A small image classifier, trained from scratch.
Training: nadamw at rate 0.0029, batches of 256, held-out accuracy 97%.
Data: trained on single toy objects rendered from many sides on busy backdrops, 50862 training examples, 91.6 epochs.
Rows from block 6, named by matrix and row number. Each number is 128 + 24 x the weight over its row's rms, rounded and kept within 0 to 255. All counts start at 0. Numbers have three digits each. After the name is the row's rms in percent of the matrix's.
# conv: pointwise conv (model.blocks.6.conv.weight, 192x192x1x1), inputs 0-95
conv.40 102:108159133083095097117126122106146146145109114120120145092120122153128125108116118150091112133147126093122104138111128110136059153150137103150095112134083110173125153163119132139120120124174128136113160092127121145084138138090105082116103138121075160138120134125139112093110127120119129133
conv.41 091:128103154135128131098129099144135143126141129152118133142109071138138133191116081154152106115148158107125160133098146113133142149127129137135096122111131168126101098115130118159135119138143120136143098129114131207098140147128125108142121123120187106115127139164100129110131103152166056135
conv.42 101:084096110146098100084125115132127114134118147137120121134154128098124116131173135144119104143096119112106116125125136084122149094139126137177080151196172109132095076145135145121099122133122129108138128191120113111146148104060120104141149128138096120153170156126126155103132075128118128116
conv.43 100:172112152135128105101092092126116124127095129119130097111108125166148114149122121095140194147122136131084163130148149127112106153142099128106134123134105148117124064110180115123117130157058146139093112088151100125146153108159176104128127117100119099136088114129119169171152106131121133122
conv.44 099:157094136115136130126127108127167145129143121109110149125129098115115146028113187123137115128132152109110158116154144102115144136137124140133117118139096073105114123127157154150127142128127116146117094121119113059103146097141140129146143129132125102118135084136120121139135116112085000135
conv.45 102:153095124122140129111117115129151134098150175138120127137122109117132142163126033133143131135145099124119151115156141107118138133137114131135120136126078087117122132136156142137120146139123126140120122122126142151119146103148133127154135117134114118110112146154116127133130125150071006124
conv.46 104:130134063112167074157108131194096131085114131134127121154149111102122139125148137106150138103139131094094124119102158116138111145118145103118146140151135133134171132098119182100162126137147091130153123159140135143123116122116120064118162108115151141151136132091127110124123110121118127090
conv.47 095:137084113113124118131117099114171123122112111147090141132112126105119144174145091117114113119107199126125143105165126117128127123127119211131086103132105133128125131132149147148123133141141106150138110140101099120121120101123120121136143130138126093126142127137110116118122108072049102126
conv.48 100:144084151112125115081101121141145138092110151138121118082137120110161121124142120148137154138099126105092116135113135099109127145137136123167124167155114131105122102114127127148127131150099117134069136140134111130132128138131168111137142141077126112154152112142147154115141091128119143148
conv.49 104:088128093132114145139192125147146095105124091150127127130149129159170136109114133120116095104151140173096114115095151112130100129137154112110113111096132152130159143094164129152150095150151112120150139136106116132108097152143114172145148121176110153112135124144095126140131166142154134130
conv.50 096:151118153095093109128118103118146163073159160130129129120110069127126129160107176154131116106102106106126187102107130121140110119108120123132103106138086114095108125123149153134143149149110100121149117132151129153129189094149139131173151120124120104142110175137115140121133131130091084098
conv.51 096:121145145145128156129136122107151158134160165255159172107110111103132128136128133152102094166136135089093111110144109130143135110117132145122123132090144093108120130080126150108141076116123128127121137117090114141097106124141134106139139142114114118147127138132122138143142176124126121113
conv.52 102:104098139124130118107144073156121138105185140119132109139131103131140146102131117072141121100172133111096125087125100130170092121100132127096108173169145141134145114074135137074144150111108102100122067094094117130098107122148130139121089135110107133134104125112132128122122162124133126109
conv.53 097:136133181164110118109075139128099125093056147139123111115147137137108163111130108137084155143128099151124104150124134088122132146156093094133105138163142160126151175140115125125149154146135114136059081129128155129145117132107138106136110123112140146145105109144124116154126137147096123106
conv.54 099:137192103168137103157150124130122134129155126127128116138146116086144152111168122119153038119144105106100087114119137080158111138087139126079131167129133121066130179168105125144182149132133118121149150174125132098084094148069075113134107107054140133115095125127108131143146128130133112114
conv.55 099:133174114113134181153176130109162116159135149111146139118139104131116133117118130112113071168140113136136130115116135078107131121141163097182103204164131133108129148164129137128139133108163108101117121146143115131093107129086118134123134153110119121125176115098138221167127077134126125127
conv.56 099:117110069119136105090136124152161147144124125122140097133120106112089127135131132131173108148092129080073156107100123116096142088108161114164160098180173106090085074150148146139098130126102119137144079172126124141134119109156116088148166141088193117108178127088128132099123065121126138119
conv.57 091:131139137123113152127132138138150155106158205133115121113149105146148133150125103114114139124123071126106160124068122126114141121117103138113164126140092112106111135108140117170107110065115125134140109102121159195132168119113132111116151156136169115136102136118105118165138091207164121112
conv.58 097:088081107174113115129095116130122131144159135152124136123125125104122141111117114134081114169153120123083156119151149157128119135104109146131145115137149117123133120153154174126094129111145115132140123111126166117125134133097112151123128086111128157103120121127105126107155128107133131129
conv.59 097:122119127175108170102136126113138129123139130162137139148093122054109075138132140151168106140087140126129162113136174118120138128148142144134131114127126138100081111114137159124122098104141130100152104119106118128106134146100104116149151177136114133189123137083121139134154082137127111181
conv.60 098:108103162165106128142147109133137088147115114149126115134145112134135162131147137130104119137123129112124093123121124118082092117137148097093117117106105112211152124123091142116105117120121144124135141057098131141089167120120139141133124114163101120171096111086069149099120129148127135104
conv.61 095:144094112165110134105133114112136142115167160123147102123090088130120119171127114126132107117131065135107159103127139082131153102147124129151123126123083068115113107130176138141114157129137095129121106124126111147108127142123133140162145103134088086120113140144080113134143126061176148134
conv.62 104:142123128122120088150125116132129133139161147145123116216148124066125140134140132121171126120128126086125105117133147164133193123125169132175137145163131118118106151108125148111080122144126099148185113122076127133128142141092130097113197136105153121115175141115109124103132084131120116148
conv.63 096:118137151123098143138126127124106113162104115072108070109143125108110117132090127128104130153118133135136094123114148110111120119133136129108116104149128116179130126114102151152115253138124114085126118112119118134120136114107129135108125095147091138130110131104136141133132014148124143139
conv.64 099:130111144144147127088123106147112125144120119119108116116110097117104110150136128147118112147141116110110128133123145118105140122092150143104076134165097138154120130105145130186137118204110126128135124096095106132089152149124102115143120098138116115127096011148138128094128111142101117107
conv.65 100:112151117107150134183141142093147153115115154146099135145107109152094099095174139160140131132129110145107106111152130094135132091116104123144133085160172121134134188141142106127145135176124110141141142101075082123120140122060120108132097207129142111185117108116141144113156094152140140173
conv.66 097:189180141106148089109125144091143120117142099100121098142125143157114118121144191133125127126160123123075117166131135109134113124168112115116167099136144108121144135151122142152137157179119112172107089106149139127092155092116130094157106103107126086150134125136111115113136102087131144143
conv.67 091:125109127132161111123111196143139118118122102163117172159155183114114146105140136158165134151151143127097135211110151124110150178148172075122140110146122137104085124130160080126127146147127161141142097110109117125094137140084134069153148138103154127141124126116129120155125129120117119169
conv.68 100:127134092126119116102152130101143139173179107133104131106151148133114143126189137100098104153100141111084133128106094121135113135129145168138120141130162064109121115183131127121097123151173121118086122153072126126120107135130086164109150129131101102111102129101108124076129098094095146123
conv.69 108:130121121142130150115106113149138102130115118125145112135111113156137111133088140178172181145120137127112111152115173106115134151136176134094117158147087125114139085121158187126155122117109091089130092103128126113079193124128145104133127156089104125101113123179102089115149131115145139114
conv.70 099:160087102112131114147127187121179147117137149125120163113163160096111119116132124127144127139135116108105120151117152127131143113179111094116176138121100104095107132144148073113102108115113126155127095103137138117079141137124139067131171114134146086130139114124123101113124088131128132110
conv.71 101:140119186141117159109093091101130095147094134121118106080128122107121139131116123133107159205106124147096122118117139093106132176124170158109099123113125148114118119104134123127120170109130140134118129111078105121158111123098093150078098105096135131137100089149120130154134090146116126132
conv.72 101:077136177154134125154127117128107119120102149146134110106095094143089160105157131146098151101154125179163119141141150101131137149143104138096105137098145119146140158120112158100121118120115063136145114066131137138108159125113156110112098143115071147162075121116088128186118123133130155123
conv.73 097:123127135138182146138147151117150106153132085133096102074125139109162091117173128118110119196141136127095132131131112119101074178138116136098158135122152135109107127102142115147092116132110126148134132127178117142127124140139118103137118122096133149126134141141099161137160060122095134130
conv.74 098:119119110120144099153150125171116133113142119174140130117113148115130153123149125130179148163125125082098165121129128159111099157100139119172133151107135109114100103160130109097115172139158129131102086174128120117139128110106128070137173108052183119103167129131126142134091162134106137114
conv.75 102:173108121124130154065119104104122105147079159144142116103152113142128166131094134134124160145112130125137150129132152143080128144128142119113128152143115120081129078126134137105129124087055063107069091130129143130161105132124179096118139150105112108125117129129120177202148132151147122140
conv.76 101:121117130097120121115126096136154128127154149115135125098084081120166120090134171161121110190150107108093140138068133049098116101120105099130092112128125140113110104113159179145106131151106101129118128101105142164085152055135149148149126126117136097135108143132096124143134123171168089096
conv.77 102:116087133108133098090119139105143137110127106165070127078126114065121102068171158134125099167149144123073127132120096113089124124124120116138132098146127151115089139127131083139125139155118119109119097111097088158103131128112118086150116120124161110159093129131111144118140120113137130163
conv.78 110:112145137179122129127223142091130093182145111131111098133138119162172132132139123126113066115126135137106116120110141121124076127140129136075110103107104119081128120148117122142105149126146139078111116122134125127121126127106076119125164141095124142134086129148106122077122132135133137121
conv.79 097:138096134133181116135152118138145113118121107134117118132130152137123111081101122139131119118134104102101165133130121133096144155142139097125136132150129129130101111114120111180114142119119131134149067075116125179083159123115128121167148150114175113097102104169087105127108101109124157114
conv.80 101:112138158133134142132117111077125134105145141138098102121132136125121131115139139118144132174115136126126127129090095129168129115114145148140144124125143128068126148117108130102114100128120152146124122131067099126150145102072102169122115105101140124141121098140147167140148116139138145118
conv.81 109:176097120095133111127132132119140148118139095131147110116128095147127118135140151066143126126110129115139160052145091120129123135077181151135114121147122138122108107125152116136137123130127112189124116126157110120140102045131138156146148115133136076108129157146102113132122117141123135115
conv.82 105:114128176169128141176181115096119115149117146139113111139136131115151127130129133104133087084160141156135088107119137095142053154139097137100115092120136131129096130103132145140130124118125161096178101142124123127108135136125100124130130093126091145111151120119093115104120084150123133164
conv.83 096:118149154117159108114122137137137129137130137172118132142112155113133161081158121153157116167139079101102130170127109129129130159165125109128183122166121158134121147156128093135081133132126096128144146071143129176096142145133154114143126136159184106122125088159120111121131118131110123142
conv.84 101:115168110107101176195132147112167152108101150111133124159143135095120080128158141134132061166112125104111144115111125107095124117125153125169127190138153118113127155157102151151094085125126132100202173111103112118108139107118087120084119144134113118120150138116109118109158061144125128109
conv.85 107:127135090128150072154121135185119171115122132194143129160150123122086187107138127136175133089104125093128148117125107166127150104108142125141144111115133105138112150119134127122159117112135067139114121174095139125122140127097116081126199102143163101110144146148138080099087154127122120137
conv.86 104:162130107161103122117139144122113178163165124107137104132138122088116170149167130108077096133145136067092122118134132097113156129112116130136132183160141111086124082130132111101070122145110100118114142090115122148092050113130090111128118133103132129126110136122130138097103077123135148094
conv.87 104:125093138105152130144128131131131155089096129111138135134183121134130093104068136124177141107147118141092155139112146131127104151106130149133109131154090138130120096114162134098141181164126105113129105082115128152061143140122151135161131151109150126133086139170138126131133130133125121143
conv.88 101:111132152121097117137121139132147099135121102115120119101169140114128147114128114120099095150110128112108067113115129119096075124133104121140117089100150125170121129044107170100122112146111120168109166093109133132108103125107113122098138109214111148121103130096121098133124081139119137085
conv.89 104:119025186138093147086093129122126126134121154147138082113165107133124120125155130121090201159144130131093129114144154096152134110135118129133132128138122159125100091095130120099081131126050108103125106113159130120139107149097161124136119123106129099127136141122134172150145117149129109114
conv.90 095:169156118125144154172136157121122093142125102105138126120159114135117131157143119104167085118201122170114149147162123152095120128132134153135109121148125158101085114098144130143177143170122150092127127131092085141102143127134114122138110125126146143104101127159140129115103113115133120164
conv.91 092:128126103152111117127122151129148136119143146142135091111110140124113130111137158171147128140127032114075174145114141110147103139125103110155127107158121082110152135170149142128141145144109093105117103105135155153103140121090140120160138110129119112122099113127105152144093093106152143141
conv.92 106:141135128166104106096134118124068127165145140143101084161124152129125111121128121145121114125149137124120102139092130126150136117125080128152125110161139146141125087117149140143112111118144154115162136160091141115134135136082133167134152109162093127112145133123139141096138058146126134105
conv.93 114:111143074167124120107160130129084123127142130122133123186114121115144126121120123134155101087118128114107144134111149125102042094136135132123129134134133132117132093135115125155111122116159046073158104132136136122084127141119092116121155118110148140138117134134131062091102111136133129119
conv.94 104:075113098100113096125140126160134130137121111159092110142127145147106081149096141104123144135137125126102113151061046113123170128121115124167102127170138174121112132156113179125120135110147139125133096159113128148135144150150104086114171139140107101087141119138114150120119072123135138126
conv.95 096:162126135095111104144151097135096159125156134122128108128087094130125127136156138165137119104108115119124168083187158101107133124114098105153104106155141105126148137130146132111127145179145094139104134095107100165096124067139131106165137178137146135179079172144151134132127121160138133125
conv.96 099:155168154155144190120157120083113104182126114128117123129137116111156136148140116119127121188207125115110109121126141119098111138107105111085125146119149145123116126133132136149127108170123120135110123120146116127109139111147113125118113146115104128131124111188124158155157095124102122132
conv.97 100:077116131131128142126131107122150109125125136132133070111088100152106098121083115121135127143140134113109142121147114118100125121135135138098186133132195132130138090090172173143143118121110114140131118098118143115103128128085161129136138124113174116124134121128111122132147104089142119096
conv.98 101:117131152133090164114135134175132115174137109121126135088103107155125095136127130111139104146113143121102112148126105153072126105120069110106123083156116136127099090111136106092129122096108105087133112103086146131141090147132099104120097154151116102113102104127129137107134132134138100122
conv.99 098:124091129151117124113109141128152182167160141123144132122135139104108109125128134153102111142119149130100142145162151135135129079151128158130104122131144135122035156105162164127123105104131121157109104115158187134110116151088111150132147054126135055082138140127039100111137104119144129166
conv.100 099:118155136108134133100133161141152144167156133124112102136110140089087131115157071146123117143160061118089103135141124122089182121127144174145143115109129096103150126109168107154110138142126150143132118118096120133111108138127118115127115100105119104121085096142120109111108110091144078137
conv.101 090:149123098107155093127133148131136133129106084133076125139141114125132136140104127085115110134136140121103156131119136137106154117116108152136100127129118132125107089148163114146126118191154103160131135113136071137113158183120102147165131148111116116078114093157146115132140098120137135116
conv.102 102:115072162152143079073112071156127094099076133151136156124132087161122162147137115112135143140095128093147115120136120114080154146160121118145094190144144123147115107140121130104148142112122119128102128136146132125124162117130172103111122162089103092133115119110143138127112139129143125079
conv.103 100:119122169099119113100107120108125149108180099164148126170116146119107093121122131110112133151098147047106125150139153109126079124127149150145111114167128117144114121138123128132073162106105128133154140127115151140096164107122134125134121119130125133136137117122149155099159108150120126092
conv.104 104:102097082109103064152097086134153160150143108160119126150110121110113114145149136144125085142136139075083114141097112118150158124128136143167085134133180101147113148120133166117054122152116106117181086153067125128136158102104091094117182120106105130104153124124118110075097065154127132091
conv.105 103:092132117134093179134109129141131174153173152151095131050121136105115133116130120142092128165173122145125130119123115142205114109123104096149134128075142151111123091136122162086128102137178142087140140125064110147084098106133114185114107080143108155129100121143126129110134108118134122112
conv.106 098:159104133161150129087094145150115137073126120150129114131145152131148169090184146119147129174120119144098145128104130100128133149125128142133166127159147139127112126127113087135151113167128100139124107113082064130172122125097125140101159117113140134136098076145145151153127114154101136132
conv.107 103:095078091131096121129139089117101110109137143124132144160133129102145147126151102108123091114156123146109097123106148102163114159124107121137113159153155110145108137115144155086073136102170132094176134122119077109125156131077136133107142109142114135129177123109107131161119138116134121144
conv.108 099:117103176106143113111112143115135154144124123096127123124130109173092086128123122132092110128140124130110122150126141140098141134100116107149092107180126133121093092102175116151158130138121132112115080096137160124113132148151155120179100149103110104115150135150107090129148123131129121179
conv.109 099:121127141156145135100134125152150148119140146140145144123090133119117125140103074122152121150147107118118149123123144117111130169124149062104136105134114082124127132115144169135133120124130115141113129101115160129114120130161127083127107132127133129126109005119125143119128121112126077122
conv.110 092:075102102141103165126126113126160125143124136150122100103153127114149113110121134146105140168129117138101113151125082102122120124128133159133152124134159128114099148149126187143126124150101119122119082159137173119128133127061145152129131077104126131111165145136090128128160092123149123112
conv.111 098:153112109142132160138106137141149136128127131124137106128108104117138081142135133177138112159083137088098103111125144127060143142078119129131136102155151119110123112102181105114129129121127132121144141089110110147103118128175125132127138184115097059149108153144112130103147076153135121149
conv.112 103:130113130134128134119134108113168150116142158133112146116120097118150135125117156134128106146134000111115158116117115124117123134142124144139098119136071048113139119149156147158126137122115126156118104131138152121119143145154133123149128122134131090121113103122090127121141124146029114109
conv.113 109:178118120116121142075091093116123099117075152130126122088159143165156129126106125128116199147103135121115127144130158119110133117131130133116125142143101143091121093120138136099099159122070106130046122111144127130106133107115182107132139121076128113147150121135132143225113129131132129132
conv.114 104:171087153127100119138096146136100130093146125126117127149163124133157126135144136148105135148098116109118123135132159134068099128160113129157151182150123117141140118170136137146075121127115088179149132084155141142128154124117136107101134133126148123112144136126125164143127135158136139147
conv.115 099:101139150105119129134142137114141127127130108125118089138112109096044119148101130129128126097103134150095131120113136124143114119125157111126127061107127130139136148144159164122112229125102167091150132098121135114122128162090074148135102125109121125129137129137102094078121157133121129156
conv.116 104:128177112166140111120161128122129125154141141129115093136137115100117102127141134150191075164143136142138147116137122176136112159108119137119124103127114115109157152164113097165141132109163100159126152137104105139057112132105050123091112103123164151119111095101112103094094109119163146139
conv.117 100:169090158110185127120131127092117140086127109124122122120121110145104108127142127112113088139172122106085120101129093132116129149058140137113129127173124128148109096092158108162148134186122115151088123105144112132113142128155136135165112127141152075139122140166113117099131145142124120126
conv.118 100:133118135117132106117117122095118131104108149112140125109106106158093090107081119140117142102120141143137161145140134126129102127154123108079128101118092139143110130133159127147152186125097161133113139110167133114121095139161127119162081108046162125139124130136142093146132131134124115138
conv.119 095:123119129148133119119124123136135135095152112126134164111110119115116132123116015134146133153132159123102155132101146104100145122138136081131131126135112121120104142128145133151142145132114112154110100098146148098112148152149143102143133137136120099127108121129114127125128113078098147126
conv.120 100:160124122116134132151127111135127106146109133226160135146137107110066152137094133091147149122108134135084110127133139192138114115111132145135082122111088126171100105134134088158135165159133118119120103165147123118144129122118134128140151148063145169120144108112141129144090164132108127107
conv.121 099:097156148137121133172148133142109173114146122116112125115136108164126101127110133124108120124166128173118131138119094110173135122140125093140145063093114128123175128076114139099126128121130150113158109121079147149092109131113133142113110121137115126123086150173113109102094083137128152114
conv.122 107:126092084117124054098094109186095163140128139138119138134083091144068136134124125099150132101128134064091139117134128123132174114126124136175122113145150130080155143148127146129106137133094090157108090148098133129132125107117118105111183113105136107133122102118154133097090086141132141116
conv.123 102:128123122134225085114160148096136126099120122176096140154146137102120143120183140122126109140139107114103106158101132153151158147146161089117104126151119170127109109115143114113126143147136139126125120136088091142135150166105137087118140133142165097167102111133110133128159176140130163123
conv.124 096:159128139108075121156131077132159174134144139111109135129116068124140128099112163099153097117121136114066186127112127109090149114096125103122099136182123173110136157109136122151112131131083131134121091095146116119114188079157108109146141125113111081123111119129086148116128132186110113104
conv.125 100:131101132153122138138123110147134161148137120161125102140141119064100181120127119100151143120124115076115117113090149162169173159103144119147131150143143142106120152132147125145156168151130108175091127166147139136110099127082127124105180119089100133133107117129151116145149098147136115119
conv.126 107:133142147120087112121145144112156152145158119125141090097113138070105134119155143118096122135128126070079098122137114074123149102149129128118174155167157140113119165153133103133100115135095076124148107096136130133098065144113121094133083131101139086129129158126098110074115063130141120133
conv.127 103:168133143126129154127157106096138138136142132117151144132089126102163124115118131180108138149082102125134113138133148101095156112159142162111127187144083121144162122126124150120101110101119144144098142142162095128145091165159171137130137158121118139142143141109135116119128106076148149157
conv.128 104:108112103145112076123114121185084062101090177133176138124147113118130080126143128101142108084129136129131154122158115119078093147109076131181138157110121113104124114148160123131140090165134107132085107133185142133153149115154179122113162108096147113126139134142124141142088118117133121105
conv.129 098:120088131096163110107116084110099115092100166142159135119124072100113083129109094107144105099145122106125127098136125130090088124128105133130107150160119124167103119103104146122174092164131114136155085087137105148100125099181155112165113102123147133151154167108087108167136099128122136138
conv.130 090:110114125105130129111125103143143160126147152119115155109097085131138139100169092135152118145119070102100170104085113111099143118100147117132101120124091133121116127125165154154128117125105136144123107112091126114120159136157102144165141124127137101129105115135098112119118113187132082101
conv.131 102:126116144115133173132092121074135150158121134151121135113163129146159121156114126137122180135145149132159136157101136128133146158127103130148081122130139170107115080154128109098144136121155114138110121175143077114160107124165153168132138154128133104141090155168157199158156098126142150126
conv.132 103:057098131132100129173129090119198112114128071143097126068141107097125142129140126138093100158148127114109132105095115147081130168159143108139116129079143113112111108119143180092102115119142143133114131144104150122126086125122102135074122103107106154142123117112090132124094145154104122114
conv.133 099:150134108106166118145108220116157148100114138123086144127156179051140101124152155147125118145130137126092140208138160139143098142134162109121147110104126131120117113129136114140102143120134146129130125133138131140107145200119117114129143079124150133162131120117091147107136109137123113159
conv.134 096:131137130111126121127133046131174162092125110130122110143113083120102137121125141108164156141125132124121158049119092142147134170116128089149108134122144113117109128073148121095122134141126166120162150089104132104070141078181134091099125145112116138112127100118108117123144142113115151117
conv.135 100:106102129117101119154125125064148143124117137099093098087125133150115100124097119120112167128116140154088121139139090096161116112149102133124153050129117115105115163092180128105108164145140145155104114128123137123104115100100133159146130089123141150124135148141120096131137091127114122117
conv.136 103:149141091110103090132134108153115126149155141194160147137133122079120169143127138142160132155108119046099154127132152173125130118122136151157129144187143106135099119125144126115099140135130120111125135166126127126161142126083128109120208127102198106118186164144143143108088141119159128105
conv.137 112:137133096115107089087087137119114112162143151132115117080117125139153098146140123134124154120110128087096133130134159095109145109147129113135127126152148113110102129129143108121092141139094134094027122121154138131136119134110168102130146113098096084131127152148111151141075102130124126127
conv.138 103:119129074131126093114100132112156147085082123137090088100165125150130131136128128121102168101087120120110108116110121131138120134135138126039117116145123129073107136123124140142124107134056144142109126109133122113152139109112143110142118122098108111158122143110118099161195119119140122148
conv.139 104:116120127137084098147121078086141179101138116131114128076136092100136129136129149101135106117111123101096137082152083127120096125151115152153099124151096085101101132133149131089103129128117125137104153121145148120095098066130130114119146141094119106095126157139107123116124117154116135097
conv.140 097:110172159145098134131202135110147092145160130156105126130125118144132130131141132110130082111157132147115134131122144106108054129133114112104116144116092137090112124143097137143112109098158114118105099134138126121106142132123089134123125124116112147139119133144090148113125100113119141130
conv.141 089:121103147115115130103140114128162126111143134125114107116099092135139132142099067127119108150137105130110156123096121121119128121124113122138122124133089122103118101135155155139121137118126102134110135119127163169104159126124136122176136116127133096125115143112089133134131113146077208089
conv.142 097:141166142175135117125126147186095102153101144144187158127119065128114170133127142150121131138137130109098105146086126107119117158133145095099148177118135113107103149110186115144126175143089168129134158104139138115089163148104103112120132164082134113099091117167133120110139134110147130115
conv.143 104:116091091132120127104118135079145135129102113136095098072116147102138101144109139121124149161119132131086143128100126088118113145132122131125120098095150118066116141118156134094122107127113160140095119120088120142118101117083106162136116133106127126125114128132139180109164149130104131129
conv.144 099:139154117162141148105176121101140128140138134136090112137162101114141138115114125081141075126125125141099120077120114082173079119139093109100142136149127136091127112135159157110133109144118131128116138167131109156149130098157118115129114112068110112141125123124098093073142146134134124136
conv.145 096:120120134132126118127127100127143128141128133120127126128124127120113142039131158135129133154136016132114145126162155103122142135135100151121137124128110014118135108141144138144125137142126126132117095119107106025119137060097123112153136117123127100128110137110136123130123122102163144162
conv.146 103:140108149140174149117149187147153117148119120140114146118149153153102140124114124111125102110161137126127134155116126129102137119100083096131174125137114131113140094138183123158117111145121112142102122116138135126124140149140124074128139094122163090095101018168153159143148133134109128120
conv.147 098:107100103109133161122117110083171120113118130149078121119139144112123126169121118117108126158091124119097134091109102126142164125125114110125137081093121093104146123128149155106132085144123171127119125141083148158156113068138119148133156107138089118136120122102115075080158113199125129099
conv.148 097:144090149128130139101135097113123144122138137134132114097091096132110106190177087121173129152135116125122133085169163106085113151103112170126116110156123123135101149125154115128133140205123113131095105076131097163082140129121141134173116146123107119153103119169145137145164116118096126145
conv.149 099:132106123141106132118128108131158142093132156132139131120158117104133105148164098142159150097120131128094160114106185106079159131130138109125101136136110139128136171108151131142120117163129111102118088117107131103090170132110131130134150126145103102162132170162092100156141104089159167117
conv.150 105:129136128133126152098120135131138133123122127255180162118108126127128120135128131146123102106176131092116150127129133127133133119124145125117100136103153110118131121141138140111139001124140099116144147113098120126143108118111127135127158132137118138124144128147139130127123186134133134100
conv.151 108:102119114116136142099093125135120165123135136134118161100143143083110152120123126076098130133161116129144088103096110164164152164138106102116166136125152128108113112106108138102142136110107076122130075147105099131144111108089128151064115070111101107144117105136049108103143130116132139133
conv.152 099:112095157164164152111122125127149119171121088156119104127138142096121134085141053130096135181153144114117122120155118106130160163106135134122110140125129119115119103100154128105115129156110136127111094137103147084102136152118134111138144121123116092130120104116139135123149124085144159142
conv.153 103:137097150112143138125126151090162139107115084143109094152154134162140093137159148162134121133134140130090142142128153101111081120118082146127133099171107146097123043152184136159137129175130124133121119098123134144077124160107131110149113166111110058098116150180124123122153138137121146170
conv.154 097:152123108112173102116099122162136149139126140138141099119137113121103178128144121113146115153105124082129137113140143132104177110119164120158165143166157117098081132141161114128108120144116122134083135125107120138101104106131136102125162138115163142125173128143151121144109074141127125116
conv.155 105:125116124112123137129167155099127141107131122111112110133160118137146140141157145169059103120114115138108136131131143114131091128145131118086135137112097100124118092123150129119111063140156110102101104090174088116069115128102095100149115143098140164143132177129108111088068107135125115138
conv.156 105:150129149145140169117121110112146131112091154114128092143148106112132078130102141168157131119106134094104158135147135123091148133136143125127111143131094109104119122129168135145166131122093144128129107105173131121085197144134173083181142121111095109128125131155097088123113136123137135138
conv.157 097:173117133126126109131129124135087143143126135084138140163128116135115179149089113104114162136109148120170131111123128185143147092145075135090163074122123138146117133153084136177119109132130078106111118093141112141130110124109155101114146146150126091153101148086160127169103080132178130129
conv.158 104:110120139137100110143135127071188137127130120126080124105174104118111123136134141144159131108115131149085116138130135149104103147121108131130146056107124123101111144093144136150173103126156200131103109127114146121120141137106112109127073117109124146144130131137097093099106107120132146141
conv.159 101:135098152126134123118141082112144151120140103120108139118099125114104148090110111152147122141153162114110171098148131091111150135138104120152132123136101109113136105117159137148139150147126118148127110116119125007086164094147157095167153134123113101122100139135119120145172126041124174137
conv.160 099:101110132100161121140138150133155143099147135120130102106138148095072115107122064116120131118135092114101145126133142143139100140117123135146111124121127024133086109091153110092118139145141145109113127112095109116098115113125122101163098111111152104148075134101141127140098132099128093125
conv.161 099:166140122124135142125122141123142115154140114125118154122151115087106137149158122097138115140087117121113149095134127128113138114134106157042162119093088090123139132108126079124104188111133123149112156090126144145111119123131108116104163131125133107115091136075110134132137130143130139117
conv.162 104:091114106147126137111169113127129107089136177154163146157157134127137111146125132114141112125152127108107151118129121122135127103113149117154145203174123119147136127138142142139119101124160082087109125116123141132113147123109161140131150120121163147126176136113087083146143116121127130141
conv.163 100:107166126108130189173142129089151168165170096140098133139112115101092126130140125131134088144151133114111143117100122131170101116134146131126138139120095116028110175158118129111116053124164127108155133139099136112073107126055100129122129129087133151130145095117093137093133115131120130125
conv.164 097:107124127103094105144096144165121123109136137114121163084138133122139138103121128166090150133169105168154110146130154088179141141200132147112071179128136115151151191113082146144110125113105093151108112095106141129110108109062138119163114117145130134150082139143108094137138122127121156139
conv.165 101:152095122113088139164128075130127149140178133116137084132135114129151117146145145117123149127088144101121134102153151150123149134122127230143119121117128095126120136130140133094092132117148144131119103133140153122111097122107132185145149119141098086126152165111110122094080139105114123083
conv.166 099:155118106089148144115084176146137112078108112133147151099094154108117146096112130184111166089132153172098127156153169114098156122149154123116123143146132131107093140157150140127131128131098085140083108142131076120123118163126142114154140137083151087105065127139121146152136131097083155139
conv.167 095:128129128130113118136114179130125127131134151140128134114152180123138118116163135135096126135127118127109129151125153151110145128194108157120187120144112150110169151119119132117109126066090101163142103112162107140110117127089132124146147105137129090109089162158091119122125151071132131122
conv.168 098:132124128129131118101134119121171142110153110153098134115130105083144126143159129124134119151093255125106139125074119112117142115112143139128107131139118230122095111141137129154119146123107112144107099120132135123128123150142139077140142169146142102158139133114086113127154133130115126136
conv.169 092:127140144140126124106125101111132153098120171112106115123116102117157126092155041144117119118122124120103152095183130102122144096122098182125115119138102136138122079116136116164145142160129099159124149127105126120097152061128134101140152133137121097145112182133143140137145124143000114121
conv.170 100:107153147103125119136141137119131176115147144143148080144105126133107098110136114112150128136168115121079137147119138121149136138135132148146135094180154135068107164142126139129097065135114139122144133148121121138146144115115106110113156093119149139110160129170119117126129079129122125119
conv.171 101:139090141168147124106128134165128072117137169164114163134145139141162112130136126097105123113130128124101146139128173126064127129143126130132100207095167101148082108175112144135136084148138165115098075149104113136127145098105125163163121139130115119092136118123110122147133137130126117114
conv.172 098:131149144091125132185144124094164153080134115090087117128108126123094093130114128128130129084093150116102144115098129082146126127113092131116116074089111106058142195111177142106145148113116176144145122113123119111108104138120087139154125153089110117129106126093107147097116118120153144153
conv.173 097:150120127088139139110144112111134121107140129125130122107144128109103133161150167137110134145155117132098152141153147101108122149153112163107120126151141067118109113108154122142108128123125116153127068116103065167101113114100136097118126185111138111106103118163102102110137103072140160131
conv.174 101:137088118127108164113117139136134116137108147110131108088154147202110127124163148112128141125066132135113132112125147162126114130118083142103158057157111140102129109133167131125122076160140130112123110103154154151087108115128136162135107080115143117121115141117128114103085162138137129110
conv.175 100:105167127105122110116169114180139118149166152129113141116119111124113173130122131135133160109125121141110127114085137146127154121104086132086124086103080132083145172066143131102149099093099114127103134108086158147149132082066069156135096111111112126139119111160138106113141108149150124111
conv.176 102:144130191127136182105119113094135109133141138115144088131109103126129133120148136138108146165136113138098102125103160100106149132155141120121154164108090115063140133106123113130110070106087138106133112111123140131155107112084125111101124138094125104114126142169110179160159072127130124117